Weights of a small image classifier: 94.7 epochs.
Rows from block 4 of a small image classifier, named by matrix and row number. Rows with one number belong to one channel. Each number is 200 + 40 x the weight over its row's rms, rounded and kept within 0 to 999. All counts start at 0.
After each channel's rows are labels from the 100 images, of 14848, where the channel reaches its highest value: "lies over" is the class under the peak. Only what is clearly more common there than usual is listed. The data: larger renderings of crowded toy scenes.
# convs1: 3x3 conv, stride 2 (model.blocks.4.convs.1.weight, 72x72x3x3, each kernel summed), inputs 0-71
# convs2: expand pointwise conv (model.blocks.4.convs.2.weight, 288x72x1x1, transposed), outputs 0-71

convs1.15,275,237,227,187,225,191,176,224,152,190,181,215,218,135,176,182,171,127,219,152,188,229,182,254,214,177,209,156,156,173,200,116,198,130,187,211,209,97,204,244,231,144,204,257,185,206,212,187,175,130,153,225,202,167,195,231,146,259,133,193,195,119,210,257,236,249,176,276,186,182,154,241
convs2.15,201,288,248,146,174,151,198,212,132,253,194,142,184,284,143,200,255,258,163,191,175,207,165,183,203,221,202,195,251,204,204,186,190,246,170,213,226,229,190,210,207,276,216,180,256,185,279,208,124,177,244,193,245,199,238,163,197,204,189,189,227,166,243,174,176,221,180,204,162,175,232,193
lies over: mushroom

convs1.16,223,199,194,150,205,159,168,168,151,135,317,265,262,171,171,205,170,236,228,224,181,162,159,172,201,212,119,216,103,268,238,194,202,192,191,180,111,203,212,231,204,152,225,178,214,195,153,246,203,198,222,166,184,235,187,129,252,213,215,214,199,204,140,179,181,265,131,145,165,187,176,184
convs2.16,143,188,195,221,165,252,142,171,136,167,158,157,276,219,275,192,178,147,221,175,154,164,245,272,157,174,220,199,211,224,173,221,187,161,94,272,190,164,173,227,152,152,183,218,260,230,194,215,189,128,228,189,179,224,139,262,193,177,154,245,202,172,148,184,225,264,153,209,227,241,235,305
lies over: pine

convs1.51,216,180,192,205,233,196,163,217,234,192,208,131,212,185,175,209,125,210,190,138,204,218,179,223,177,261,135,167,198,182,197,193,131,148,195,210,195,205,208,156,199,194,228,180,225,200,152,242,161,181,192,210,251,163,200,204,133,209,139,118,236,104,356,231,257,135,238,195,249,194,192,204
convs2.51,165,202,218,260,184,255,103,215,252,184,191,288,193,229,214,113,256,156,191,161,207,259,195,186,207,167,217,116,243,184,230,232,204,204,170,128,216,252,164,136,169,287,205,254,122,203,226,133,255,195,175,188,188,228,229,250,207,216,217,206,202,283,233,199,146,223,212,185,193,202,161,243
lies over: mushroom

convs1.62,182,230,175,173,153,158,223,217,177,207,243,217,194,212,179,255,190,155,134,163,214,274,184,238,213,72,248,235,138,134,161,201,163,178,197,200,207,162,219,179,147,176,187,235,173,141,232,159,203,163,171,167,232,150,202,158,168,204,180,206,141,169,131,256,199,179,239,285,173,128,195,146
convs2.62,215,207,172,197,175,195,147,203,233,181,219,227,244,268,224,126,205,290,132,191,252,185,210,310,177,211,203,208,203,144,270,232,193,149,213,173,231,205,157,228,158,186,238,133,182,172,130,216,202,142,148,189,128,225,186,257,190,203,176,257,196,143,288,258,205,213,195,196,241,184,167,234
lies over: umbrella

convs1.40,169,148,175,226,140,224,192,218,212,229,231,169,196,159,188,234,199,184,243,157,206,238,205,249,162,219,193,86,141,245,209,171,175,309,182,257,195,165,181,248,225,208,178,180,182,200,185,213,302,254,247,152,197,194,251,151,241,211,227,157,178,223,227,224,158,124,144,236,167,142,160,221
convs2.40,177,230,194,91,159,170,134,243,166,183,208,168,214,231,221,228,221,213,175,217,133,213,194,216,181,161,175,179,136,164,199,208,228,174,220,151,169,108,239,149,246,173,203,197,232,213,252,219,144,189,220,253,210,229,146,189,139,148,238,202,212,234,189,246,230,147,202,216,205,189,239,202
lies over: arch; sofa

convs1.67,218,189,161,155,172,210,152,206,178,224,228,202,250,128,169,221,158,177,216,220,194,222,198,240,133,222,278,174,198,191,235,186,188,153,131,278,184,187,179,139,187,206,185,136,238,188,129,279,120,226,192,277,201,171,187,220,198,191,176,84,199,203,289,199,211,155,206,192,172,152,170,220
convs2.67,164,193,248,161,191,261,157,201,153,159,181,176,244,206,186,144,149,222,240,233,232,219,126,173,199,247,160,229,221,194,211,153,193,184,123,165,208,133,239,146,255,169,145,291,251,199,216,189,317,176,188,241,171,191,202,230,182,225,196,220,207,234,217,211,150,158,216,285,172,172,258,181
lies over: barrel

convs1.2,191,191,204,194,214,128,147,213,186,185,210,193,207,171,201,191,161,241,207,211,270,231,166,162,221,198,176,126,126,179,248,265,164,214,192,236,222,208,212,43,232,212,203,237,141,140,199,198,165,280,218,166,182,196,120,146,136,160,186,214,194,191,275,200,172,200,199,215,227,136,208,202
convs2.2,145,184,139,215,186,204,167,178,242,205,211,189,155,228,164,216,170,215,234,266,281,202,213,239,228,182,146,179,193,195,183,208,208,231,195,218,134,282,223,187,184,184,235,239,224,164,176,141,78,166,140,258,94,168,209,250,231,221,230,165,255,209,219,174,194,253,197,150,193,179,211,186
lies over: umbrella

convs1.32,257,226,153,145,166,178,131,217,194,163,185,199,198,160,173,188,210,192,244,177,174,278,175,193,281,264,207,193,140,194,197,144,160,193,221,192,219,245,108,224,150,172,201,257,190,235,223,183,108,168,167,104,171,167,209,192,208,213,143,235,252,168,279,203,207,271,200,175,229,156,191,182
convs2.32,161,148,244,207,142,178,262,176,165,212,207,168,182,189,206,183,164,216,239,276,219,205,212,243,244,180,180,177,145,165,157,191,176,167,267,185,144,161,262,159,149,218,236,212,164,176,201,170,128,160,198,157,227,232,197,204,163,148,215,289,196,203,107,222,203,184,191,203,227,228,225,216
lies over: pine